Weights of a small multi-label audio tagger.
Model: 2.03M parameters, log mel input, arch transformer, activation geglu, moe expert_choice, num experts 8, layers 12, width 128.
Data: trained on telephone keypad tones over noise or synthetic speech, 15.2 epochs.
Rows from block 3 of a small multi-label audio tagger, named by matrix and row number. Rows with one number within an expert belong to one neuron, the router's apart. Each number is 500 + 50 x the weight over its row's rms, rounded and kept within 0 to 999. All counts start at 0. Numbers have three digits each. After the name is the row's rms in percent of the matrix's.
Before each expert's rows are labels from the 100 clips, of 14976, where the router gives the expert most weight on average: "responds to" is what is common among them. Only what is clearly more common there than usual is listed. The data: telephone keypad tones over noise or synthetic speech.
# router: router (model.blocks.3.mlp.router.weight, 8x128, trained with AdamW), inputs 64-127
# gate: expert gate (model.blocks.3.mlp.gate, 8x32x128), inputs 64-127
# up: expert up (model.blocks.3.mlp.up, 8x32x128), inputs 64-127
# down: expert down (model.blocks.3.mlp.down, 8x128x32, transposed), outputs 64-127

# expert 0
responds to: reverberation; muffled (low-pass); number of keys: 1
router.0 100:513494387503558554505488549447639520562476499464499566576386409543582467441581453528530473489481432514457500592504456517588501473488504588449528495484517552468576518532557522498566519515563520
gate.7 099:410621589540509462515454500483590532423561418456407505550460462494503563462568514488531371508480448516522506512441557520598477532512446505519489512558531532548543516492408487438550477522475526
up.7 102:465526497441437400531541538455446434466528528508546454584534514483431464531441539494461491433454476424385537497504441520435518562490498508552455500509557527443357471501516571473598517533471437
down.7 102:544433564435478537491484529472498518615480518495461550464524476482541504406503495405511402440445501515541535447478347556430430588488406449381511566460508462472492450453497424457480450569482521
gate.8 104:467586412566451493495507527434475517483478419400571531500497442467548534433452465452486516467495427457420485474487479506471465500467605472471457544474499529485473588476484558421434553510528489
up.8 090:440443471393438555452537453457472536456539535543588416555455561588506516489529528572541469457489434507576444519426444553389523494573513473418578454523482555499541547479508437582471434454439499
down.8 105:428518529493396479571525453493517523433476468514564527538486602457442587456453516534402400453529457543477458461541585515406521547385499466462439481414552483511426498396407541506545531450498369
gate.9 104:459450599430530464548456430464394410440464476470467531548403505482492563474442407564497446506553506506514451451435496541495495527577489550558565575427524485591474483555561455506469496542487519
up.9 101:465495468506421434605584524611517581499471478480483544496495526509489437498423597425550463473533490439520533499579455526527545458521413499482567427500454515464480448424475422462468471531524448
down.9 117:451482497588500455554452505488503475476480500476538560512563525625511488510540384482435531479418463490487546567553460437535442518501485507550450455559473557565505474541525509483381537468505493
gate.10 105:521482525544509478517428486428509506455531612543431502453470466437529604450553466493499485487599506551513513438495500537448505382448494538551567500441492514450554502561370481513430482445586469
up.10 106:502458499539564480470563475600555542410474466436403548534507564472435494458615488546505420448483592490523493477532458526456518493539440585529533533446506513396475455506533486479403505488514540
down.10 103:496368566490445491518509618550427521523453488494469481486494474535460518523493540442435515405610520438550537583495464567449552480473517492473506482416447457391506461481489497481529544504477611
gate.11 097:425517447441508522506567440462553520544470438473510463496454528464419535471551595476574502547503494483461464470450498516408586518369518401492576460528487580464450496542403461454488497587510499
up.11 096:578500510531500500450513561477524468562497463533542442484486425516524520422542523467512487506475400400481503511468444440520475454510363507573402447431497491486559485449592507587502431490488424
down.11 099:443490550509493500510616494437544473480559548554485536495473563500513516501466522529413456557514460559474433407494463511560464400432468455617463444567479460501459555398561578583460485471475548
gate.12 089:455541459475468453508517557483564558452483496540496466534509492510426417552525502532552575498462473554410493546472434603424557464507543455554517553450403496486423497500497558446462476541569465
up.12 101:487543518498578507503550464456534511478484513426482446446520554422442480442505471556424505520478456481502579502441462511517506486544592582481487524508569475561492497535515502433470390570458452
down.12 097:436516541577549551592561496418464560550456526513521449471545511497616506519512546476451549456419433523554554418439520430523410508484534465463519485422517480564553435504559593457508497494589477
gate.13 094:566512507496498518567451455406492443517493435480529448524470559422543543445524546576496553505573513524579511520490554447569561544583475470549483489505578530495465530500419463424442550562443430
up.13 097:507472515434563474434498392475510502512553497623514466376622489501447472502344532493464349467494485458457474488489509570401497537478501508561488505469516581490512407605443578549531523413482499
down.13 099:485578364493517554463563462495518479563480592539483493567488489502504494474628496474585417473511593590416483498495553526469443531622511555549507505486497455450562466538490486462530471464442523
gate.14 096:525515572515515448486435581476480575464507620490466571489449552536490524457442451406609612461408562523527524478569538522541547544433541544543523492503450511469507512479493514425504485496549399
up.14 096:478519523423451570486460445524502550497406550422497593572492532451469500512506489509488577478452497477470521485535551499622454543579531510468456536498559599451505403466548553451532507581536430
down.14 105:563415540547565438481548606492522539520472441470514531564491504488484598599572472453496518510470536545541463501473477543551483461494526485385514482468607573482488518571478460547479594400539588
gate.15 090:483521434527428428572459414501493559399539493481458564454482456509581426546472589442393469593497527445523462552522440451559436486527521528454470421499560509475509525499445532476490427537540555
up.15 089:426505533515503555502441555450532505519548473451477468517552471474402520530444528560488491622531516500514513462550456497397552577549475428558434534560434577498539493523556463499524438537443604
down.15 101:500455456503471544612511540565539462480404428479562522408532454497548492464547510446496530555507436535429540531500492604512551499429561514431487496630607506539523488580542550447502529503548438
gate.16 108:533557504501512467537527536541550656445502534522526470432502490534417505495459506439469485551476483491503552414501454554456558469532517468523575526500529473524508445498581529442556537396464528
up.16 091:436496475547478490518451483450485524498528514514492577620515528379489437562506511525576585456441497458472551538451464511576496417517484532517539578524582443513463469562489499527513589410492494
down.16 097:354530574458445521401419524493482611604500435466488465460532541468539497495461468475569420472547512415533517518506552474478523401580471568532488517493509521505549461489469540453583518474399495
gate.17 103:545541611445585404444451488564545576529470407415524480486488441524503501516580448521500519590455467460431500497514498462482445500546491586473522476506462482489543450588519563431542477452467537
up.17 115:502462513494594493520468562487468516534525446435442528494523513455470484492432543538521585431510546421535574539543545571456424576470484482482500560586556506376539500524582502601507457507428512
down.17 097:484519539409545478510504447568538526376556481562498685445522515559474444400494504479460574526518499495496486455565428489522465572453474525459471567540537513549530494546436523629539484468557519
gate.18 088:335543537542439456534515433491456467607610433578529469548515486564448435404521550493424483507474477440538480590509464496454517549468538503525534526474474487507588509550497451421486498423513469
up.18 099:533556536481420559455517571515480501552497510543460530526523456561431524463541454577568451469532516535504517490414595515501516549375511503462467529513574525471437519447466507555516421460479464
down.18 108:528481490584527514454539502523434510527416403366549551490568494558438451513498495448495548454539521500515511476468449552410439513499476468543517496554439500486428494498512530529458409559540487
gate.19 109:370556542403488498465420580498540529487484486457555487557509485604502540430602586437556568514464449525447484489518465492555457482483434435561527544497571412454551471486388458482434462502549466
up.19 095:506439478405517518560472476517450453593558458475470507580405474442481530454399549537553455445505482534557540547516466536515507565421537541614461511506486501510544504502455565461502413478527504
down.19 093:535523503578496510441458488463488587515497493432521478554465497462446526465568419545495581600581618514581559574495451466425469520442464447440503547505497431626509572510539430483530564417517542
gate.20 100:523455478475522396508507445513466482544466501501403600420587580515494564559519466463467547440438479517511538522546526519582390455511457546532545484397475440480397481597447465496486563496386485
up.20 098:564458552439490474559522515527483549506508440582509467540523490513432496499452456496547443512432538533608542494492490492511544403575497574468549468546546411528603465559562405412471564513468520
down.20 086:438474521454514480535531445435607538443471484472436470536509478404481508487472500430432462420433539402532459499495481464487462560507501591522529570517489403514459485541460468619545498526443631
gate.21 087:408512424427505539550494550493478527497451517455509519605479511514477496498474572466530538597594519565441455525494532557553517527517524512581504476471548460474586417568436419600428562495465560
up.21 103:552439491538451565465576529492480550630557563572521470459412436505531585457461505496431508488512470536552495445573506487512419566439377427504491412505502469551551526574533537589506464442507445
down.21 100:530524433534513413466574576458534509522594473419492400521499401560431445490443506428503590509451519514395517473554544501468496393483392431541489500470579485594468458504427475544551494473479550

# expert 4
responds to: key "B"; quiet level; key "A"; last key: B
router.4 098:548489466468529498467529481511480505390483482547488566510436426555592571534542371555430471508512456504559442527542579479517485536526502560494492393545532441543591516474456479485441393517554474
gate.7 103:438444512497468532490458530474507466571565473620498533470483458517517534491484510541545443444493508539456535458471449499561496513559514441394517465477533555483456428449503530444519546408584475
up.7 104:531630514577547554406443526590438469558531502415573508502372519500587546400490478477505487477526403579593481467491473479469564508513497492472443478498491515536461565578546506431497518433484604
down.7 104:493437455516561488449600458535486525551520550473501526455506444408447549653449555484464477547530582539513523478596444521508530496483452603462550509389538513541544456488572433436503537480497483
gate.8 100:548495548438399480460440531531473493520540496459508492450409430509546540492485480517500474490376476461512554515458530518504485533469536644474468465578484471381484517571505469507498495493519477
up.8 099:493559570492537475491452497518441514476453545453473525521568464552512460562511383463510475559559538539471423528482637479509513450380539548465466500496434522569398519494535405455410494565466463
down.8 095:428567465416503607516482484539527451480524470474510492536503495466579452491501562467441469501581388445359571547443481554550494502423466439561379587502574539460531421484444491563574366519451559
gate.9 093:551452545584465506468390525519434481390476422545480499550475534567485430517521431523442449391500433420577480549462513419440500548504426604544513411446381582506511488498437483530450442507484552
up.9 099:515541431478511586487549528456479468465530506600542389540423577490493545426549473571440519468563482514455536519374534495511462531511512546492654452515458429534465449424545518479533502537493591
down.9 110:431491397517531510575520598465504559466567440430488510401459468471455467408515508434488535492445612560500509571434446401547471526472465424463510528552509500476565457488524525409559517491559480
gate.10 102:504523461512528380551497486643511457466561463454552443478440430530517522537525464428436497466496561557420422459411500504476559557498475573537440502583518500463487378468472475520602466454510462
up.10 090:463481476547497449542539500503532534556432526441532475514569473382545399535470531508509440432530505509541537480449510556478521443536525458513468532511509413503442378444508392462503437508503530
down.10 099:512454488484521534507457482469472507547519514502478483533443463432528556498431550422389424472557469529546590452530464501588454555466431531551497434565459445469585450445525587468495552495469454
gate.11 098:398478443452556463417540445556487461505488459443552435439443472503523458553506615562584565519464476527450459548422440459521538542576562523556489570491531466444466381506495580481501533492476467
up.11 093:544479461534381486601442555456464511552442528508609515578459479573451565483492555479517491526567466479458558616423485655542479537504499546480474529516429531509493535466518428527578519411518532
down.11 094:562565542504479501592551483502488533523546444550411488501572417567455504431589490524487557479527459502451479420516541550443491497521458487420437550437461471497465462536500504552479495501553497
gate.12 114:586510468432472417575496526600536426413431582528484545582473430517497471478550440514373473451563504507501521470567473583511523538512539533414515480560468489488549490507433525469629480516509510
up.12 093:577427479476527506487548607563551529532532558494550521554580461453535466496473515471501477440542529543476454486433497586479473427449477522522547451614408393437547483526471535622560540511427488
down.12 106:493566572456454465462500457499507475529525452506541484435514471488525567514602492448480389460473518467572561515516439583445568464451513540553408462486548507490494524522473425554556520502501455
gate.13 097:560497356505487426533569502468532475513604534472503436494570499541505488495526509497502504465530560608471409523596566429577445535483543541614474421456441426517523467472547554499486449517437463
up.13 108:444447485515479555514570515569589545517457531488548443371548444481446502511478481466435361485417508564506518473493451519498466529560506506543491462415498495515419508524465540473537495537567492
down.13 107:516460453569437533504422436527482491437562589494540445577535517547423545509428512533539511459455529432472468450508480560529583579476502484544536440503453545407522560541387557470378408430592550
gate.14 099:515509492487506462471477475494564483498515502495605505514507502500493448416428389460523541520537429518475379484454527522509520405528528484495555518419504473497577488603421543520590513405421364
up.14 091:439500529431593427506503524468369456446495546455489478544495516439516446497526446494408501624553613468494542571605522543492464518553588514540502410524420512574484454494558541520584481536436512
down.14 100:521469534556444460511453582491454503473404522505504519544498583489526487472542587486551450566483571479530529465500573509500428468498492454500527458515575495564494452502573513522492430384496512
gate.15 109:416533414424485430496443526484499556485501489524453595446467519409518476422483518492378524508491452487513556632488469592572471513550507580475461523503524506504527556485430515416492477563509570
up.15 098:389398545416450439470501497554490477400487541521397540495477583513501484525471421458483531530488455421584568509555454467587451403558476501492537557484546499504433529487582465436487483503497552
down.15 089:511525503449453528546474515468515520499464538574521539515501574558455486494611489559480487413385449581508585529451581560453499348503499425434448527536465619496425488495494471509514575508538540
gate.16 095:446469582430547475466497590584413473507480476506618549515526566510519640538543548522523530540437416418416475467423543561585490555536495540499464509500425509512513499469552486541483498484482500
up.16 101:578555511533485463611564522498474506485532420396550418556481586555488558507501510508482453564524463547481431466571468461441449519459544479482535514504442476539511459486547621521558470594545531
down.16 109:513456514456482470516529482536512478502520552475519557569476580438542490526477481422509523496436429488503474518511401456539495540511572443509408483524446457513491541452542549483474578502516479
gate.17 095:564437473487481519527478544481560468459540528549474486581432531443455488477547467541465523570431453546501438471471535539492519479457564484529541436657520562462428492423579482450478447530519564
up.17 096:421465537473478516448438530568570450527440506478528547505519535490412447457569467519463537530483477524393456417411499502463476433530502579470479516447447562401512483487509484508551552574548378
down.17 102:586468482459528400586475435537601499488543536406584384521553471469488518403568512626512485512604511453425456460553491516467453500464534539523484492462561549501477433547434552503501581549539478
gate.18 104:462535537557505491549442510550481477487504538513495432603527475496574456462452341456542444385484448570398460502429486523439516462490507450454555593448494469581583462501531545509526569475559472
up.18 099:547470487497547444501558488516512471607527516486528484576541435535399517596536552536444470548508629407568519500462500532513544430601495636477527481509518463487436503493463490473450534543588493
down.18 103:569490520446463466515468457432531408605459570531533472502531502617419503531491561472476460437605535541509510591474512468529513437578486459558450469430547502489534459464461459510466545626443552
gate.19 098:661436450463498460603498466445566531482471540437521517473496572511571569538581540531474495453484496585486485540495395541371494499571457537501482432430419477487476490496503537521559525410488516
up.19 104:506437411490498494451636485543529499472601465494437506494446472449587487508482545571486536517511579551532438474503578549347483486537533496556519501477457481524404510481557487538585433459535411
down.19 103:582510515425496464503491489450583572517390439438435459568464455486511528528476517447486489445552573448492576510548508538528457449481507552532516548468435592525513469513502468455525436499499488
gate.20 097:541574549513461549493433543433554522541465394499493482464568531542474430459608453489455513525512399441493535559461448542558546474476547478517473531412484459414531523442513376503466536477507470
up.20 099:485547541661442519579519496501552544548528504489435572435482520581535576532462505587533474555527459509444436379396582477529422617463417526535547553486459518480498588543517409546523446540594482
down.20 109:551509527469509548486468446530485499510490478474492454499498527453493516549497536440448525534527470421534447572553579441510516525524472532447564414567544575530546541507439476491576477464493482
gate.21 095:431465468454561492552450434480501505489510559434511471570505492504509487443500437505562518542467493542553556358539478491508477440484471331493505552569549392583520438607544535513523482540520497
up.21 105:469443512503505504505531468584475584609522497552499507449509499485559468583468460422514511518561458440463395496495451445440490495623521512513561428506445571488525479513476480431480531486463437
down.21 086:579512536592486356510398440458470503494464496457427504505451576548518525481525488502434518581455526489479520493523488425488488528485460440488610472532517549415495489470474473562536481499499444

# expert 7
responds to: key "0"; key "6"; key "7"; mains hum
router.7 099:449508506528470463469529442476474451557416492452466558445537450470585465461455487502583594503483517493486457522425457428403603550470366436579449561560554578480508557507525483533523508565486433
gate.7 102:526417513555512477513482533459571602467487476550576506528455530508454458517498479462381506540513490525419482507481438518503545579429464443579542485545548506407435484618542425617520532538494523
up.7 106:531449524627524513460471546519530478512526491495517530420544540507523420548516512481505453479467545517414483474529494487394447515548489463579517459524575471491660504438518441543515513498467482
down.7 102:511479559525517438509511501443525496474413481468591523412504524490446458483625462585553473442554507483478514510464519541419503536497452564562496462524430529522390531477499528532456503441483554
gate.8 088:462484459600440554522471518473407469459511550448494503439465475508471500521476510554495465550482425485503574496482495538571499450412521477527554515532578515595570526507549566576494533536504431
up.8 097:458475573435454458441481588412495509476415431507363528462439531384482518480505448500573359493484484451535477483548416469433491547455400533435479473464435446543550409584464506553512452526551473
down.8 106:414471527487532439554549514540491502540457469478551463455432486409574500538468493436486472491524501503563484539431482456545476539608570478487483474563457512538496504493475462445425499583448438
gate.9 099:480534526616576457568500433509438505483520416479489451565588519524515536552546484500505585564480492476465503515483447401452435440510476547437424558436602512460456515495467417525494478559539492
up.9 100:469553537514531528456495483462439587469524565533542563481464458471525459409533451508499563581464492509525562531553566400511517457533556509426588499435576499564413539481530462530474369557477454
down.9 095:505529492500457461460541533468560434452436440491453418585541471478522484467541625453482507437491472540423535555457490461489533462493497528428528474511600486503442480525502491479534544517382462
gate.10 091:561458549453488411543481520477488473481482495434524579601498523487477553451474498476556539489525397372581490412495523520482332437521519492540453537473522462488480504572484401554523481543400428
up.10 088:504531447467520615506467547509609435496478571524438563495467499529522541526501521528462399440630447516524419513513552496456514424510594543530541435516432429563572455491480475482579458525440521
down.10 105:560591577583478483487502511510485516528506469517486524519512529460555579478569596532502433507445561489473506471457403591439534476535468482462478459454485485595504429541529530477407492497457458
gate.11 097:552580469469532530457432529605381411514472562574430455463574544469475503538482517601447447463506551460579498550454475487496437480488404453470493605395466518443501427523472455377438546438547426
up.11 089:490593484467481512435578431585553423508532488542477492368596366456565504515434469488567507556536474594507501467551513480507517541552496489551582568499552493458453486425512464487520456506463501
down.11 096:546458494477548544461497532528446443509512585507526485507469505414484599592532547498461418547560597555521487411560416614469491461531492545479531518484503516528452454495424442499522510545475588
gate.12 094:547427562503467560558535518465473560481520436516505480537464570529536557424525509481505453562550479466562574468463526473491479393422583567536547602504462570588461534540552508547472558468605574
up.12 105:434505535454517454556535528422545462444472471537455410501486527496531481476520500571500534588449554504523509585505593463613469495609454631515485442498511497564527503400454558508552450461524477
down.12 103:472475463474469490422489473475484530394482501487513498531559530474503521627571491421541506439487555537509531491459526533443563481499566506490485448443551484450561499393567579477499506405562404
gate.13 100:518634428584452468476477555513450545434500504403506524460441524503564547483418578461398542594535438466544418433566520501466478519568576439430545523504522490456528499454529420576429532488498480
up.13 098:432507475547416507438487475489493520495447527540518440542502504495599498543434504504495569472459529445569400519481369419574487660474575530522479606484548481431570609515446488540530485430464602
down.13 096:541534524474517559562477550455421545514468584524519521509452527413530540443419539502472469534504460471560401486376506501522562511549422544488435533575415485563545519478515556614547445529440568
gate.14 095:383472472482500487541470570528574509493467519519550490460515491549485471580437450376513410507504502497512505443459485463566530392487484503522594523485416539494485484469582492522457410496461487
up.14 109:455536543527515494432480517530598524527528577453541451586525493518535452514446515546478492530494553532535434480578512509378503443500475476537524343498584488548521399510480439435563497531567520
down.14 098:528513456528535477556486513567538441471530408459442531563485487457480492548481423517466499596538474380517517515557488481540526448507500526508514520538452552473460472515541463475459577549540579
gate.15 093:420573532436488522461421352533453565468488470525573513441579519449517580528516457574470579566449531531496421420455556416506487404463512487470481493504367498461545457565589402444572480608526499
up.15 107:470532428504554529541498531510504476472516521465421393488537481518490490543461530429419617515570525515512471517473485471474467502466375451492611411508493423559579424466382422409598502415388527
down.15 097:544546446462492466465493555504455461471525603529487475544517444541555585502488475557412552432557529591569491450397503637514522579551452485521595533469511527443430549550547466418510486557464480
gate.16 122:546472459491475545486506580451540387433428571561524467459536525502567510482535473487552527583471550476518548466553465538520506444480537573528591454465513565565480442498499440457506461437492513
up.16 093:521539495566508452528605559503566556513548443521506449530510526426524463511417546616455554508470516491500518569474521442565577472502558463559458451516466521543504466560488540483415479541497461
down.16 099:532512565499456420434429461517546518509528463460551431464460549418410461482495550499492535547493439522434470527487466392517500456495452482522502474491493464411533546477402485592536474542469431
gate.17 110:469456476532474446503470513616495460479552473524444504501399485544502522441442528520439543502511465465452480504553542522498387481538565459465512557453582512548456608494464534494512567581469553
up.17 102:494435488596468564527477497374572511525502474545402493504498455467587578485507533666507519548543457545549391494476563608559496511513592525449488524538497484469487600568600473435509546524491465
down.17 092:412465547482420479507490503550463506542463525440473573532477436459579539484517531552529561415467535529529502543504505524541524512489559435575501489531505638399566525416515544563499475440435418
gate.18 099:474462414524436578605609485517609486553463486477459493500481528559549488381480463524527609552471532479459511467493520470614473514521497489593518464448548430595476571444500456460561509602563494
up.18 103:494479547501494416626440447566503550510507471494443522439425535430390470490593519534498522566498476490556468483519617490455481372553507519438559484426535524494488443529495516537499514526532508
down.18 090:463558468534470516468467578442505591468549448533539510434530463557412506586531400397460585419468529436486511458554572483397541448466413514490539553515591499582569489505481522533542511472458626
gate.19 095:448397561485519483486450534515536515347600515514518600502452505435488452499443412554535481410495570589520504547502587530470502437421544581450456480458457394534527621519489574527478518531417520
up.19 105:432510427514574523458451503455473565462432505508536514512546561416477488482563635504474563522535475453458531509468560562541488486543520494547532393522423466504507552474438455518532484488579567
down.19 109:506546469550480533570456426437535508462432446569536550494450478480472555596446490478466437521509497572476603393495524452409501393414489450577444469515465501516534553452503549449510593433482500
gate.20 108:481427465514495363462414493458485515463467443627413497496541554515561506547460516542401499522561524490404538463523485469483581462440558540482518501576566491416507557462483496390439518542494543
up.20 102:485550508553556404490500509476537459505486549509521459466500424530528445513475505484448490402553465503481449539483479493433537496510514496483600503481464581445509597464517489447541520475547520
down.20 105:535497477489573488544450494526455480516528468471489498548506462551555435544566558481439406495523469434471531522526507460479405482559532424553504570411519475477506574491569438521451520488558563
gate.21 114:521432524494514579463501521452487500481472484473458562566543538495526561423388399488476436574515607527494505527550509440542417504492526500518531536516472460475588477494487523453537535473594479
up.21 096:506542423513548473582508388486469444420506494548520439487504504473484453483540423489512486545602510534477468384545555535471437525489490553495449553446601492564465460549441526554399493547407480
down.21 103:564550497508506477462432380595410504413486513383460492511474561549594454497526446409352520489520436545457507521586509563488454560568485449493506496556505461495542391531386510521442495509479484

# expert 2
responds to: key "4"; quiet level; key "0"; key "A"
router.2 095:504400511472513470510488561552549522529504494469523548490504433532478465578482611534441565497473480480553484473489490443446609458500449507529550529488531471541572455518594560531486487467436517
gate.7 094:416525472434446492469490574574592519547545472456503505530555500486538555545529553564536478500494543486586584505497470532492406468514556490488418515420540452507508513520471394420424617517478549
up.7 099:438469517461511529487566446606476558433445495551561457571528541569562585556466558466453509457425485455440489422481513449591580516547428602448402491490496403535444532558509494471481477557543496
down.7 098:547452531565458463407475455482503554524463449537488467409486492521526496500521546450478487462372454541488518460552541461524586501517496542500475415580517427494462511507443425478643540449401537
gate.8 096:493430536473546553433470508490406453504495503450541550471559461505488535380447494512533487461486513520530557581571530499471441501528483470561516550457479456484424422431532424577433497566529472
up.8 097:465551506525467495535465528446461483516558509512605511549548506453459511470538567545502473478543429555524537424473399489516647480544569504509461556558444633432520519586522445451447522554477562
down.8 095:455499405509360497559527559536520500531474558544540531603470483404403470420571516553502590440487477411528507439382425567529572511537516539539537475509465533516529518578487496576464547501473494
gate.9 095:549426577437464426553512474450486550521555435572501545503521478498482527577436547521518523476470474430397544495555448454467518438549396468573521532417503492485481483533457549502557583438533491
up.9 099:414484460547582443491511527468426499570591594534547527432624492560517452516368509528451568451540472514539432436469500558518344584538557510465484581599533544478528509445507511499485430543440487
down.9 099:529458451484526629478472426582482583430506502545517554401582477461583502551490424466494463459437481517549625505475493644526460467420552516504513554584515411516547491436469536508521556536552492
gate.10 093:458498402541420430524492574549478436428428459510434445590543513591495500487462608510430501465612436534481455550436495458379447496554536492392487490500501496461525526458444536486584440487424486
up.10 103:576435521500538397416497420564462416528503578542513481458440514511505484497478512531519455441433542508449434476516512558496452558387545520448482505527563542540478532431577546425538472558542360
down.10 098:464591466521530512521459532536499556533520557573454509453515471446543509489412487500498604572510553464444447443470495454565437533492490632531569580483452474485516399456480433562426586425526538
gate.11 103:427535434402487499498562460454559475573520485535481573508428493543480603590465450456578503510582483430525591459495582477569447463498379575467519412521592459508524518427541521504516499450501418
up.11 108:501598505515518498502478559580535473531461526520567475451512420450564479554494518501502505486577423413551519490540485416459513514594544450513552556443477598484440475569488453332531449486439497
down.11 098:518580452498507493537548517444544504563478551532492553541543525448579487468445396467502501564582468537446419471545539470529570541475498564532475478438392568524455477517450475491523682494519513
gate.12 100:495497467465550516587583521493478488564513440549582523582474481512441469512410547517528459478499367504430499535591398466448505609473517427585522534452523518499471573495506420466583513479442603
up.12 107:501534459480419566560451515462535560471499531461462525380511467487486541478442569476476491558484488557521481485510529507623434516444487512498568530484544383429530439557560467528434572539553471
down.12 102:514422498508415487569586517536487548522430494402513399454536476520545510450481481386452468431510559567489472489462485500586518492479499601528541426470518503373616427439460435521539495507515482
gate.13 102:534448448462496494487484499489580507490555464425480485526463389509522471566436556446504459565490485559562508561388525498518526570484535519453557469507489539488474412513606470547505493444490535
up.13 091:456502521541515599565569509471491492654506499505457555519521579501552494552443480549550594497427531495435459478440528478535471532512544429523441472449505497506413485493572487475417540459492535
down.13 095:444504509551433619514463475564540517509464574510479470456513467521459516541457460491528547525460546464494558573527459496505568480516484485556560458482541507516499449485537481514553500457508526
gate.14 099:558576465422367517518425559546459540425418475403489547555557539478449439576537543479535503498489512509474546423452435438498502510500483516414530500521569470513496444531441500507390513424437558
up.14 113:580511545458487484499529435456431520472526498540464540460415491566452537561567539563521466425532491501473466403531436428543525475433499505549537455518468392494462540519503513467474428567501392
down.14 098:439472513427501492530459490520508548517516455472556427549524618490555518540485463514540476546560498571470402561458528517506475479516448426443425551415508532420388447409507440501436468445468555
gate.15 104:489444447378598511486513528464485470539599515570411467460461479580472527578531506608556434589556450473503433529519482513468553531466469527578482432488475473514516568502555514453550532565434477
up.15 093:413462424531500491434518462462542472436552559488538467439426418453582469531512450500530494592515469511478459536543498467517487561333531613474509491496460455492516500600363554534502465517552524
down.15 085:664488538583482507481505468553490513411593478545481510543398571450608492575558478460491495522479454544514454521428588566525618550575553515504505443528408519483519467466546612474596481471433472
gate.16 103:459532423461518509529594531572553523450500561499546531509463463519502516531474538433482456447454591463520505428489435449464535458446459562557428553637526382346451482545526408507499532484519509
up.16 106:491501391534532375572403434454455524522511485657555492498501451504581420476442455480504520464464607511506528406462540537481531536544448511513540530479553474514576469547574492632482467421527542
down.16 098:527463504498526515463506492531564576518516482553539489506427535536452526425542492548523612503465524459576509483457450511461550508431494456552458562508508500512515468594560479480594467497561476
gate.17 104:575515516464447547512434499568476451436510481518584446408451461477555522497423569439420545558520459478447568563561527492517478500535501568497501480448494542434646437502560405521458502537457568
up.17 099:474571423524537511431481539450494539484488449509453521488552561487535541457472529533479441453516551415530495540547480518545430440569589491582471524560487444425479390515437509526516462530475543
down.17 097:453434491500546594468509455508449406484419488584531466515507594483556460472545560456550468512572472522533451557646483543502528447511493599469508490523543416538497547492465496540480475554484510
gate.18 096:512526584495418441511517487593519546485470502518426564540505470449481544501479487488493512547491589521509443435490526505563492596576522520447478374484426491469556448479462435501440546588456448
up.18 101:556471473465524548521576480510550569489564460520451477565453486591514391602470541468399514541486491548527493486478482574564504398503476428483445441538494452464525542631506490534434502493484556
down.18 096:527488521551563373418477489448538475598554400484426513426503572611441405480570571511492533496469508543476581551530529579522414584491487553467481513498508514475475521455451487461419435478455521
gate.19 101:516421544446493420471536549548427496442559499433488482525586485516502465558405443401517535486540486504491536499558414517393496503462490478544475455548539546416527481418462464544493486505645535
up.19 099:459446415569479499444428499553458501588484583481614457464524458528479418557474456552562466394480438481480447533484508526516551520524525534578549465515532529518384552538409550492492492504502462
down.19 090:450533514519499503525428413403564558544495469563491467477556438479396540425532558423446471408476507435468549507509522561550565452513470456395572532564489485464537476578466474549452552443423514
gate.20 111:449424490468436483474599508445531422544450462428530619538493571547566483513459509426470462483490543460488529503466549624569538502548540568479606520585478426411510440488474527440489569488441548
up.20 097:426485506515508503471510562499641415578479502563547441564446568471475608524528444446457511486480458539606474430469538437534441489491488483427506519451548423562482453538553440446576500398534473
down.20 099:509450465445406551507542520478637529442531556516430508503514544511542458578450485589433519494453508443480358530552464514509534490462577485478486501540556504457526518563432548540468461490459442
gate.21 100:565511465493481525461482518451514434501521494546466520515430407557449461362466507540509543390450559462572434410503591411598432458430545446549433563472441507559450504511451492506419414462466498
up.21 095:498556503465535558452529450473538531491542533471484503526575569502427633468471527599549414403504437557526491493533560457425554438434561616525456487491543500480520585520446523535549495429480488
down.21 098:492466478463543518461521530513485514461489462566413487496536448490663539650383522542484599468437583491559539417421462448529524464521520531499527555500563481469513446445525485521566536435517385